From a checkpoint of a small image diffusion model: widths [48, 96, 192].
Rows from block 5 of a small image diffusion model, named by matrix and row number. Rows with one number belong to one channel. Each number is 500 + 50 x the weight over its row's rms, rounded and kept within 0 to 999. All counts start at 0. Numbers have three digits each.
After each channel's rows are labels from the 100 images, of 14848 (inputs lightly noised), where the channel reaches its highest value: "strongest on" is what is common among them. Only what is clearly more common there than usual is listed. The data: larger renderings of crowded toy scenes. In brackets: how many of the 100.
# convs0: first 3x3 conv (model.enc.1.2.convs.0.weight, 96x96x3x3, each kernel summed), inputs 0-95
# convs1: second 3x3 conv (model.enc.1.2.convs.1.weight, 96x96x3x3, transposed, each kernel summed), outputs 0-95

convs0.72:395476457542427531516518475502480448486605610530476491520456471509606482394506544490455531427522434485472500469538516561458543439440598468506461558531545497411484536482570449442536411502452438533432498471476549591469538509548599506490469493530556508446467558487477553484565550615565459513
convs1.72:537574540461509557468515575446463538520437412473421476469509434414450523383494486508445513483535417486545463375399526495478501526520446557501567509498548464549489537505441504508461539461429631437513507445438526425467501533469445507519395495433452496573511502470476440453503512386535493441
strongest on: its colour: blue (26)

convs0.64:464435410510438421472503453486473535538551513554545498489525593559580557587544489529431529609510451501487455506516618469544552447436554508489502483458517428483401569476499486444506551488405471510485511541502462453400459478473462425482413502467587544458478426429559530510569508465500499399
convs1.64:459492542474491515550521540424559526428445499498538513572530354490392514573490494520521408469443446504604540548465448493493483470524495482520484504512431525554481411546464475487500426553667488432539536549496574537542536528495569589539530510516457465509513542615499538460456532442575505543
strongest on: green object (76); its colour: green (38)

convs0.81:415452447530439471479512503507507463502556478525431454505453545537412563446529474467537455544342421524473518554531578461494560504518497459538366517496432454549527556509554491385511544502517557595421461465472526461399514513475435474444421495560489475393447453437498498514519487499544480547
convs1.81:472577540416501518515429485465430550497409571477562482514506526430416490440514483537448532586497489531597506463479513550563546522470513550501575530561587519569499477487490504495415564529450531471640550483508555527514503458491608578523548519440445527643569570494494539521481557461554505477
strongest on: its colour: green (27)

convs0.36:550521491577473394460514527590470502529535533552483471526498568496560447521491491536494495423594638531462446454510400448558445473545466497465510469545480471475488445521528499631486542480461552546488500565516469421551596539527446519482528511559513600560496533387501552564518433483522602461
convs1.36:455505495421509497483452518499432576494660477476564483521549452527513447508500559460518530487507550403512540468518427676506469411379484465525463462458557454412501533429492477435530543411447465490529505418488497505465461438481565443515479483499555567523580540487529569487555524516477459504
strongest on: red object (71); its colour: red (42)

convs0.76:472522439549313505529539459494481500549584605546504513552442475525578512386567542493459504502543428552523505505547565458445517542501535472487559536520520505522453557470563546477556317547425522530460445491428531516482491495556549548507499472526513491508478577465498530519557548573546477542
convs1.76:559459536484506542462511525458485537503447365418464423452518412440454476418472450519413542495552523486589514449391512530540437541445475562511508517529518436532466377504445447489478572487427612502515533449559579435455510474453486528470460442414441546545557464513465498477502505416534497476
strongest on: teal object (57); its colour: teal (39)

convs0.92:491490489460568551506477450488524606552522413550514530502531399545535533359515456482521504465459468547490498386444291460472487506557530414443425456500477513531557531468434541515514591518446573470527475499447528490551430492490506536463481522532491561460436484413505504473507549504481541458
convs1.92:543490503405504399488508540519475524553518544539470491467480539510560554575514565546405560463524560467588511460536527569522503511454526532558520497495516403456546521492538414470470583518460466520511516484484429504423478457488428491562535477543508516347490474550500349528523505545518481662
strongest on: its colour: white (28)

convs0.11:524531527458406592563507452564451499514444492483516508483468525499604492504553438436523543467565624469417536545421619480439504436469443576459495549473511549411519502512535446481441459500523411452547503497473554498578418464564590590582523486561471544480495498524533460445515536528469457444
convs1.11:579486460451473432458477542427600552551460427468443523497491391440482448513415509426491460520557545541570478567547510610529502516508489536500532503471504385519509524602485471528478439469583523518385473486522480545455534544551373497585454534518565548523474426519403534477461507492477519512
strongest on: blue object (72); its colour: blue (41)

convs0.66:578374406560421536490472456531530453463497462498533556506550528474492514510550520522407481480573556521511472538532497523514541437547568512550419512512528487444447505525505535473496418477420474432467440525531448484339427410474525438475581449430481498502455469641457495528516473469484437448
convs1.66:445516526405526462531533479443470488417511414426434506512429388516468518474445549471489473449491445504568503437446500528526401460488453506508524526486424502521511491531451453493529427456636405433464529426517560519527547648505497558452413541567516569468498510497529537433514567437548519485
strongest on: its colour: yellow (28)

convs0.78:461516410512403541518499434512527495461586571553499513561430450516559488433555513496450522447570440499501550480498517513432431523469566476538459573547536483492519558538556487470535408511475499577413449509431550594455536455544611558506514461554572439462469563506447518506520562580609456569
convs1.78:509514538478515543460506567451465502474448408481446455434487429388462496424507486526439520502518460478566445399433542472478489557498490582508599533506522483569454476511425449512417564471357619449509547439513553411504466516468435506477469467408434511522507512460467447458491513411524478441
strongest on: white object (72); its colour: white (36)

convs0.26:563502558526489482526554454512504490544428452493515472527579556539446594471434458440371480533478535468483457470514534486513505495528464489475524592521476467528492531473404557448506562584490600539447444598502661548507531522472493553424493507517485509515507604508512492513471509418419636457
convs1.26:388473479414460501453440455521459511496567564500521493416356456476567492432463475500515469397450493454601483489504464582515451406407480449501502462511535538530494454500510428527435489538554514532542511430512450507481405539481487537522463449492539600533481428562412491517451474572567523571
strongest on: its colour: teal (25)

convs0.52:438546468445435552469524463527444526491447502491472578439521528583450521442519535601453432416511538449515586571556482574472629476409511571469459449475517529460483502472499475568517410537440474356469419505475509504466442426504451490504438493468443472484493549537492498508523553573455524402
convs1.52:525421537488478534443445559460519536534438434538455513513475444574497529489450435493507586560435492522561540505413470488521497471470529550544545565470540435555514578540503558493419517457469438503442504468443496482399477501479403501489426509404497633494413441460435467486604544490629512493
strongest on: count: two (45)

convs0.15:439521451489541472429460507487336423446437522340417488496532530497510526520400457443455455466467388494503517500500444496470471548492486517500507552525549501541487506557520449574499538411464445463438480479448523444477428423434499424434455481449524480434415513519467513503496425443432534520
convs1.15:470559483536497482473549532465474541503577446515530480497517579444523431463560533508628488447488501518484523464410504483472410440479463521533444547528424465516458476528483513513509470463514456556486579517480559499506422701472494498465542558477490541583567467417628606510505468414501491459
strongest on: black object (62); its colour: black (45)

convs0.41:501411505563434442564499529416448489509485425455497558501506492479525490408500410435467523506528530528462413469532469481477524552497438436578542500462551566529518553544456520481512486512525397376494490387472436512536407477492510469457396487481395443397504565503526470441510542447492414450
convs1.41:526475500469490394378455527550541559508493472550453453523488481508587459483504480543493472487505491470486498508498517415487488510502513554474484536545495487619461498527501552555487510471422568608469412520492473412493521385427424414512566504495537548497417459419384522538528374471545597501
strongest on: count: two (42)

convs0.77:450510455538346427534550455508478522532599607539568514521397494529634501384552530501520484530559478501517489454562590457459510457518567468488577548483529544449485515494550520468559367474430517508479477479453544527502500516569563503494444461534473470509510565460521544514557556582529476498
convs1.77:551511539508494554495518569443485562539441393446451430495500390459425469479480513496404563511540520484584482440381514524495514520393455535482509500526538431525466459501444521463478538532438559474514484402534533419429495415432444505494395437373457567512515477540439474485493494430514492496
strongest on: teal object (65); its colour: teal (34)

convs0.58:482549491532567580492490392391499520460481491476470531412431529359473457484491486498446544497520500441475409523446496390421497453486455477471530513422464473422555436476436466470510587461485496489465486491458515506455483479492560549466501424491531449495459392536430409412414471545415510521
convs1.58:516486470442515433435478559512528551446505554547406471486460574489707428513523523519556464498505513498469541514516483552511487567477500548576456506508488530563378458517538409525476500441558526552570547529544469515536550461489468405533524506530577548487503597481424522572536416550434475523
strongest on: count: two (46)

convs0.27:571556525482458536533538444506528487500405505498516476512625519515394526499446510504395487508489558481502544547519604535543498538428500529476499546533488503565480542404428542386529460564489581531465462553504651555498512478510500516465515493510497480561523597476492479536460518424381612474
convs1.27:422426472507428496421445440472419511499543488435468501467336423462556513437482419509514454441473503437585423507478499508530414441529455449530561498487521531564470439510499453553462449529577466563536512483562507521498445526467463524507411450514513552499495428547404510495456481554635509519
strongest on: teal object (62); its colour: teal (38)

convs0.53:423455501557382400513535504487441455501512603464509506501540434464529488430520529448514524508494482495491441410479521491493482468498493475532425475473526597438379519429517510431595377537470487457500534395508527508517420506503580495482420484493509534456541586429490399511478509564506457401
convs1.53:550459497448476473416477485518561579570438405502438463536467452571355515461458440504401464462511511503498563533504488462469464543416461514407529522527485451548469513565442539525476463488536506550569425494527461504432491481465398448514500515478498453499448388483410509493609499426564511587
strongest on: count: two (79)

convs0.43:516480449459515441452476513527443461555468515454468435529480500559565512507443457517470412457532489457487510495536463522517488485512528494428513461558478478535437437498526433607471489468449464531450449444551407413491560477553471396477561517540689647524456466447478522551523429428445464503
convs1.43:442516571536618512535574503484471516546552488495513547497597524483431466517500506471537511527488509490494499503501496363432497495470466519452536472438517508421600582435474567430487645479413512406500491528360425509470448562516512551479467511448447478540550495514616490465468559497527471471
strongest on: red object (67); its colour: red (35)

convs0.28:472562563424520569529512448505506432517478428513506461516574565497463542480441493501402462558429517483495533519608585494527494491447473481490555564526482492546537504472451517463545588591502604553484501610522647573549535514468531592430499488514478503527551541463498469517456519444452624438
convs1.28:416467454531447517434436443458441524460511559464475500461296435454546504462496478445518506440475498400547489501486419630560486473512504492510493503494586546560478492489517460551446471532565528501576522510529444503510462545460479539541438460474487563500475439577393514486465445566558541575
strongest on: teal object (67); its colour: teal (41); umbrella (37)

convs0.2:444566464479539376463442509477449493456499477416397458468476509476541473452412461458476385472526531450376425527453470481490510512570440524521489429481471503521429544517506404548501551452483482451518484512500411438562486386517501442541455484490571508411418428464469527444498427484529465448
convs1.2:513489531516564626564513510543555457496476541570516569525528481556470423492477470508551574527555479522480574486519535444436527477432539525452496483468558510508586613514509617486579478450467438438447539486474429473392574564549499591498506481590414452490485524519504540473592558492410482459
strongest on: its colour: red (30)

convs0.48:463553457466480435515507437495423534543505593482551591462463569506613528568561514554447475467479620546487607405513487451467432451519491458475509517447436527388478506535539470507536617513483467493487442437452479490522464449535531507470414446523498466509496600497565500510573545605535518465
convs1.48:549415495507446520495462562447594561476418471547462486489498392475453484484445454467514520469479486548585588548469498507517527526415486550521510491458622409587476532526465515470440449505438461480482485554445530458374473490485430512548451512391492621498462450553421579465498476481547534468
strongest on: blue object (66); its colour: blue (49); mushroom (32); largest object: mushroom (25)

convs0.89:475488466435557512522461425491511619554532465579513526501524503514522573463508432456479479526484506515427528364482443414451471480471532394474502469498488523527617527477469574508562621518506581461542495450468515484585476510470470543451440510596488560436423467388545511486531548567517566467
convs1.89:546485482448462466476469552500507551539506539517484494507478474514532542469532572481366546475555534437590521446499524637528577553493503517612499496489545392476493540491528435486464555504494483531486486545495481501414493388469503468577547467458510522346503483568430415532475506529518496644
strongest on: light from behind the camera (51); its colour: white (33)

convs0.73:509452484534496506567536474516477544523495547526588514461437471522543504474519425510521584473558338449514494395406581508369510438523509597488582566520489449479507414530526477432470526473490416472469563460542500493368554505483481515498503526412502484429483419541543522551527518520484448535
convs1.73:463636544393504509457478511519527528486532514555414494531632527420468491491546521541436443495516499470500460489515542565472522574514454513511502474530538512454513551499493497459511475472417592449429379502365494535512525365503441448477375498489537433518569552450458480518469478502563505518
strongest on: its colour: white (38); mushroom (34)

convs0.42:599610523487431519479503521594510489531482566534492475516498514498539385436517495456482543369561623534486512483507332494504491520451504555488571455549525511469480491473537501596506489519501526533508485462504503438596494482496451493490467494475484565580538582384506561563490446504524595467
convs1.42:520430481557505471526493574477563582492655450419525517493485436536565483560505477492519577518493516475519469510558493648552479446557508539574410479454464365496445543475492444453495455465542421517439543454481513493483532566481575436525524504472523523457523478468466663463534506507513501489
strongest on: its colour: purple (35)

convs0.50:399585477430482362455477425489472478569509637513480583499515529526518505471572560491506470443474411438495537491512468454496479423388457520487487484463507545424496538513525472497538595531476475521483495567422545517586573447482531490495474504440548465459497560489534501457498533604603571446
convs1.50:523429457557448550472433572447546537520395471562480461519506407474454565502500471501428539474447477477582520478464485549513504530568480554505537507491557396546440447527490448487385507490391565498528487552467467463393437517458423480551447492378444452512478460517402421463515480424513506510
strongest on: white object (71); its colour: white (43)

convs0.61:526313419545467474408456414493493443440566480508521511545507528489520517578541502514427458467402511484459463490553537486536486369493542501512415479492551403410456529469555458421516514440474478506471498518527519496368447477459568471491501453468495484523506448522471472509521453518515422405
convs1.61:467606528435499474537518484435524490386462435413484528523433396501431539431491542488505455492502460493532569504479474515486494516479481504507543559505424550548513532540469486501568425558630439400501538516459520504597598562525508596477486554594515524476477537511559572422543556412547516517
strongest on: its colour: blue (27)

convs0.35:486573560502504449481557535512461399450516442494508387495533521485484520486428535565521483540403498502514541549583496480550452537503482387461405556557452440591428532457453540493456545502413550529437468474454633500477520520504476589439542522513428561535482522530480451461453469406527594517
convs1.35:493401445464471425453417427476440560541506534510465517537487473463479498516508441437430482432527518514513499538460540578519495494406479547464521465500560498351543421484541453510509556516537546551612524477628511513502377459497586429525460408561553521572547460524467540510502489554487456463
strongest on: its colour: teal (39)

convs0.40:593603516456440579462530519588478450495468500507468465475501506453532471530495556517424490371607637516486508474493382536487501527476470466496531454570531500474529482450527476551461520549507464528484446460505466450617516477490419534470522485489418569572511558535447484616442408532522541530
convs1.40:516427497560541417504477582482516596456596459451461512509418504551571415492464451478543615591517477501493502536542487543510450492522522564547492487384520405517493544454488410507521491411488474495459543518464519484475569551505465417532524559500553564403515509437495635466583537490494514449
strongest on: purple object (81); its colour: purple (57)

convs0.6:544508517477405562501446443516470493521450555531504564506419589516516543515546409473491515457618563481425520533467595441452507447502474472455613573487505564462606506514537466488512514513537425451519510476501552461621518468548592581556482485614450565488466458453514435442522527551511526511
convs1.6:581469427459445451479435540411536575542426419433452513551521406427507459453430495448453493585564531537588511560568537563542491526482462595550472497461481379499494516555497444541443474443577548509425476536485513526441470490540410492584483515501533577525509443531434555476449516497464490477
strongest on: its colour: purple (27)

convs0.56:537511536529517373502526551470478476519558638495538452526465511529571471544447476450545462527445563457496493561589467482495444449545540484453476517472441465483363512579517434424451623438525432498510549500520521445456459513602511449555473553491591610531475514468546519447556460475526525485
convs1.56:560558500416487587498484456560496544559484462560474526497650480488414464544460487485385463403572504496583531508496554514488509526409547521410493423518555389413623449447479510463500504478473486495530470458505448513419439461505484586548526479532520516552547430541489540526424508512480483508
strongest on: blue object (60); its colour: blue (44); umbrella (31)

convs0.12:534521485505434532469503522538438492522470550534476503524470600542462567551506541554553465498519459554483497435494438494529544592526538440534522503522506515526636447550519554527522397509521454513478459434527432394521517491500421479464536477580319569508474545416472474592518435394478480529
convs1.12:444387491421527510534476489526391526582593401450553487493613492499540507481515510472495523522519570528569550529491469508496481458441502574529479527500473483469529547459514485420389578431496527493543565520477468516443445557529611534478464462374505580566530446554510524539448566541442441458
strongest on: its colour: black (26)

convs0.67:528348403517507406401477411468503459480501523581452574476522552471503553546552454519493528535549505520509383502490542488548524471511581433476448520507495504461504523540515464489567464533436481511469495476531446501359389456421479398428513511441468402502542456476503464534514490475530442457
convs1.67:477559499425491499578508475440505485413468440403515533533456425526454516538478540522460435474488501477524586556504486520477431506450484550520516557506402492504536475519460451506558417504686421439500536535476553516569516546518497597474450466531488542438453506561551637432528555428511528476
strongest on: its colour: blue (27)

convs0.45:532537467520470427445536532575457485534551521535444423552510551459549457394471603548500441459580524507476472545525448469524433555530467445472484486555483489511535523437527507654487548513444533547468437460470494416601591526506410533479532540500550522566512581487498540580493393445553555487
convs1.45:491418484491536504488469508504407567507559488403536502473498486536529464539460460458508570450492524456511442495484451631512453384366447472524511454461567425420509500442497414417503569434476502514574569434589513497413423485467572431522488466543496573492540508490501583497555550508478462484
strongest on: purple object (75); its colour: purple (53); its colour: blue (31)

convs0.47:608498515506453469440558529546524518513531554556442476526474545475570453489509624505501434457577511507492472519576439457519523542442489451506549484566452491506603487489540545643491519505495494538485446463493506423635547496446382522471493495468459479559510549545491473634476399475550557517
convs1.47:478449494520553495505456549522437566524607499373565490490474492512547456572459418497503578529492552482465439509438405561521477456442500510541533471458590387465465536452486380454529518483461560524546521470524483490402457464457495447519535466530485570399504503497504667507543558509478471499
strongest on: purple object (70); its colour: purple (34)

convs0.14:571484388448578467422439469459465511451476445424472532514477544499580529513420446483470479446419432468480460463474483512470518501473490526532512513548487510555615557537500518505517598499484461437462474470485530485499438416351500427421505447393463487444363496493460511487490422495458535552
convs1.14:534500467510524413497532529457450454548535596556574536542435461480555469506571534497574489552511513481468474525539497431488536427516505524523482550468411617458537501510551411547513464480485639515432551509485525515508448651475543486500488582574406568517414520459598501460455505481478478430
strongest on: its colour: black (32)

convs0.7:520444540427514484434479453515472466482452592523491479493462547507589478452565492485553505381526577469399460584458545531472568486412522470468550542498449619424531447517520449507570447453537498393512524461525460488619479415492600541515447471489486397561533510460474507469446503527508473550
convs1.7:499504410480462513509418560442536512522422411451482520534512385460507442467428414478532494554514531565523499589520456576544453548519534551530448489473405373468478594524503454498482454513551443491392466471442466516467442507531356521563471506505507568486443409554517556485524500479462500524
strongest on: its colour: blue (29)

convs0.49:495393441451562383397471433449442445500523542518505563437517372461516530463550532415596509495453531474483465512391448506518423512479501501456466516497445499443490512458515439548579500503482493479505542477537465512502398450472461465457434477525535509474568539418451483541426459563570419421
convs1.49:524588483405484519532501515468560518508518476452547501540509518572486470513495495579438490444439474550554527545580494415509550458444478519456464507462421505450535474516479500492515456525562304538465511490430532526507475481519445530551564519584484587465398428517640578526576521433487537488
strongest on: count: two (47)

convs0.3:524476451458494597501470441471490501482490533489498527503524565473487447514490472469458540405357549496446464557451335494497521446409419456501438514477497514467545440472455457378509566488530415462481524432494447503432476496509501430441546481387449481574495493537508487464488503461513442376
convs1.3:508488505473530391507494551503474475463459513521437549391575409587449507449378515430523556462505483477482526515466491682548465389495451442480511474497442476497531551496529535488549463413567519472487493467472447620516538497519463521567433563537469580553516446469526511503574556517486507533
strongest on: its colour: white (29)

convs0.9:449514510478457494512511455549406502521474400478495537481468477505626497435468504490428507431528596454384462469475532485436458417478493492408445481460549506358463494505506457490447577531479480413481491541485535510562405466513497542499354467590463516471502526540520496449573501559503455426
convs1.9:522532470366523416494429558430568538514410468499469526537486450477467466503423470422508510459518525516503545526511431559490571478440481502499511489476436445491526624539478511470489476437580487505501480450437471517417588499564359516592538517509577550515374436458430528530559533493506516524
strongest on: blue object (60); its colour: blue (30)

convs0.60:576397418461459551480446440476523487502507476533571588480506465513539467578597541588461531540429542492516478484515581500530548478518516477535414508519521521499509551560535490429521422479490467539477488476513450460335344450455548414485558460473552473488523478509484430562516445475528428450
convs1.60:437538525420522445518522458420502499354495392389463479544500415463423503555467526438488404464540520553572520525470491469502460554478502534485559543509439512512498424529465422502539434574605532443472526534519550534587546567514511561449397514510494490436475497525525596457528540449538484515
strongest on: its colour: green (26)

convs0.75:476574534467587510484455510405478514495512444502434547459491495411506387427505462509389474450441468444486462491469496444500463457496425473512478419417488497452594483371402486517481596490520493432523361450424436511504526480408479523490455515521576477488499456488501518401475480491506528479
convs1.75:500462402529412481550528443495510400385406631501494518468447604446507556497450484483596535515515511503515499503463508454470428482496475525422503568528448500525443414591561437505519341543507481568540573523581521531489508530562466539508510487496488531474442553514451474555477477534447505474
strongest on: white object (68); its colour: white (36)

convs0.71:448499521455524478467491458524450429506475538489500403428403531490548495532396510486483462522436468445468482506450544484495480508509504536445602555535448403516415438451493396481470515476492432527330464479455470420456512473450529510385513524483516501451433492544450445503422404404461509484
convs1.71:477479499602551579520478537461497581580486508487486619555496421472433486494469482492486459493472509527479499528538509440467519493505529555507507459472547474423614472491476575478489581497553501425621494535429408541501455596535535489575430529458543441575512451489540516420445535624437450437
strongest on: green object (91); its colour: green (46)

convs0.5:487454481521504504458456456482498490490466578524529525513499407494529495381512487608558575413494496414479444424463424491502420449630511373474423503519543583455510482470504454431594410481505495489504526410508492492461465466490590513499453479606535510469575510392472463486486487526505473475
convs1.5:490523464388506419513501533453440519495434427450415475536549483471516515524456479425442490560537522540535484568523556425464577521272417532471473492458463424433519553501497429517476528523488484517462473501443445521491463479514368458530461507531490547486434433514555455498558491500542449505
strongest on: airplane (33); its colour: white (26)

convs0.33:502506532456518547543501414518504443523431454506492462518615528510410541471443482492374528487450513458483481573521565536532476491470464468468537539523495466525503519437443509428527534596484605552474495596530649554493483504494463537429529493545444519470557611463499508517469509436411619424
convs1.33:400492479483440499430455459494426504466533519480489501459352449469561527422433495505502471438488505405603473452479474533561472436530440444494482491474514539514488469503500456562429500515598510548526510470484441546462441561462511488519403472448525550505434409535414448503458466585627525587
strongest on: its colour: blue (32)

convs0.62:517419432501533449480450423501549457497505444523508567463498580392458516576508498566422500553527503507507421545526522471508541480548506420506559549507565502512608464642549503493538628552494433444503504585530467525481489472463467503408525439429496437490515416612490439522491478480570483462
convs1.62:379544472411487502540473501462463461377435479435543491489489427475479544541450518423557503426474431461561481467492480582502546480497458558554543481477459556472486409493467379503519449469552552472466523449528583520508532510512532520493376474489428515367434601467509580474500501474440520510
strongest on: yellow object (75); light from behind the camera (59); its colour: yellow (49)

convs0.30:493378486536562511523438503497522474540450455484492498539516541536493465543528513492535543570417521511554498393462520531478442383458459396505508469472479570454428431494415466508477463463503412443508473347505539493440417504498481414455412501508508564547562542486533448504585513437442585485
convs1.30:488551537487481469482632494501534470490494483520422489419464462451476564499468518512531385395488500503499540537501491339376450586490497491455445514519458485595516408525485549502521453568474569495445441499426581509467439479488480532496492508517491580505464452526483494477418479484627573546
strongest on: count: two (47)

convs0.46:417652518448421558476497527567475497548486584517492433540517515495508446494509551439473518410570597528509439526478454492532482513460549543425572449498576526457429451446543455593477471501491419557537534494524536458647521486519550489551474502468566601556465535431507501509525451515502577473
convs1.46:541429488644501438507549565469580558491549423462486525538535430537488503498524380418595516585498472513460503501557523628534525486627512504542485481450384477509435529480483529428495412495553502495466511518461533480471546563475532432547517532462493410414536462454459544493529520455521512499
strongest on: its colour: purple (27)

convs0.24:527577531520482507543560433517549431512440538542504475501573521514426570513489497512364545533395487413520511539576589505527547502459549485500501568541528519591489530449458546408532503584482548506495536547530644547493495480470550540419492468517463567481541557494468447516430522443433610446
convs1.24:409465482489446469424439456463437547468561506492523475526383419479511507419501424440490437456540464454614444526473483588539494451534488501504545519503520564537479425515496440547502458546579573514552489475545459517523518524467470492517333487507513505581486464542376510477509461516609516579
strongest on: green object (78); its colour: green (59)

convs0.44:552567509466385550452518517575492467501471551516467456505466571466502439565516550487467477374579632559478466531506419469488500525479444499460525462563513514493545464461540474575471510515543425563510479531512540465619570498501460548492534480467397548617522496496469443609454434545517572531
convs1.44:521399460626508415489477564483516584475583394442491497480469450525543414454451450490579602638513498466480535476514451578495453514525549510521549505406489427542460524470494476481517508454465595503508521524481493488464533498473466436533497553479565572416542511465502625470586525509484509468
strongest on: purple object (58); light from behind the camera (50); its colour: blue (30); its colour: purple (29)

convs0.21:545526539493530497468432495550464496473507485490473501480470587483589604623453447361470463477485544461417450477498488476544532399351409453458522525519518455494504451521529388490483585489522468473498516435534510440493445486546432453503526465607579528481504424485471493531527417466485546509
convs1.21:398623501534521416593583569490475501527534511498474547518450484512468515448548475531365519480460459490453466518414479550408512478527516486512483525502514553575443580515485607449511437552461479532504498467429518438464565581570561506492526570370547531579492534436510482555554543504508468526
strongest on: hammer (32)

convs0.29:545537509454451487518481492503522525500445506506509485480488460501483520531550553505466516558482515541564507490527557512528473472462524503495512447465472434510505439386469435407459454452347409384353352454374456399475472449510457462441497447450459446554472515487488528496505482432464491520
convs1.29:482504555613503438473559439478456523507580437490561513470398518538494501551505484482661464534471543457381494476463496469541493486530461479479440535499468542500542446457459588561561475507553524535513475525562579527526517560460486493481454549473463579479532422470586662489463481469572568487
strongest on: teal object (69); count: two (40); its colour: teal (38)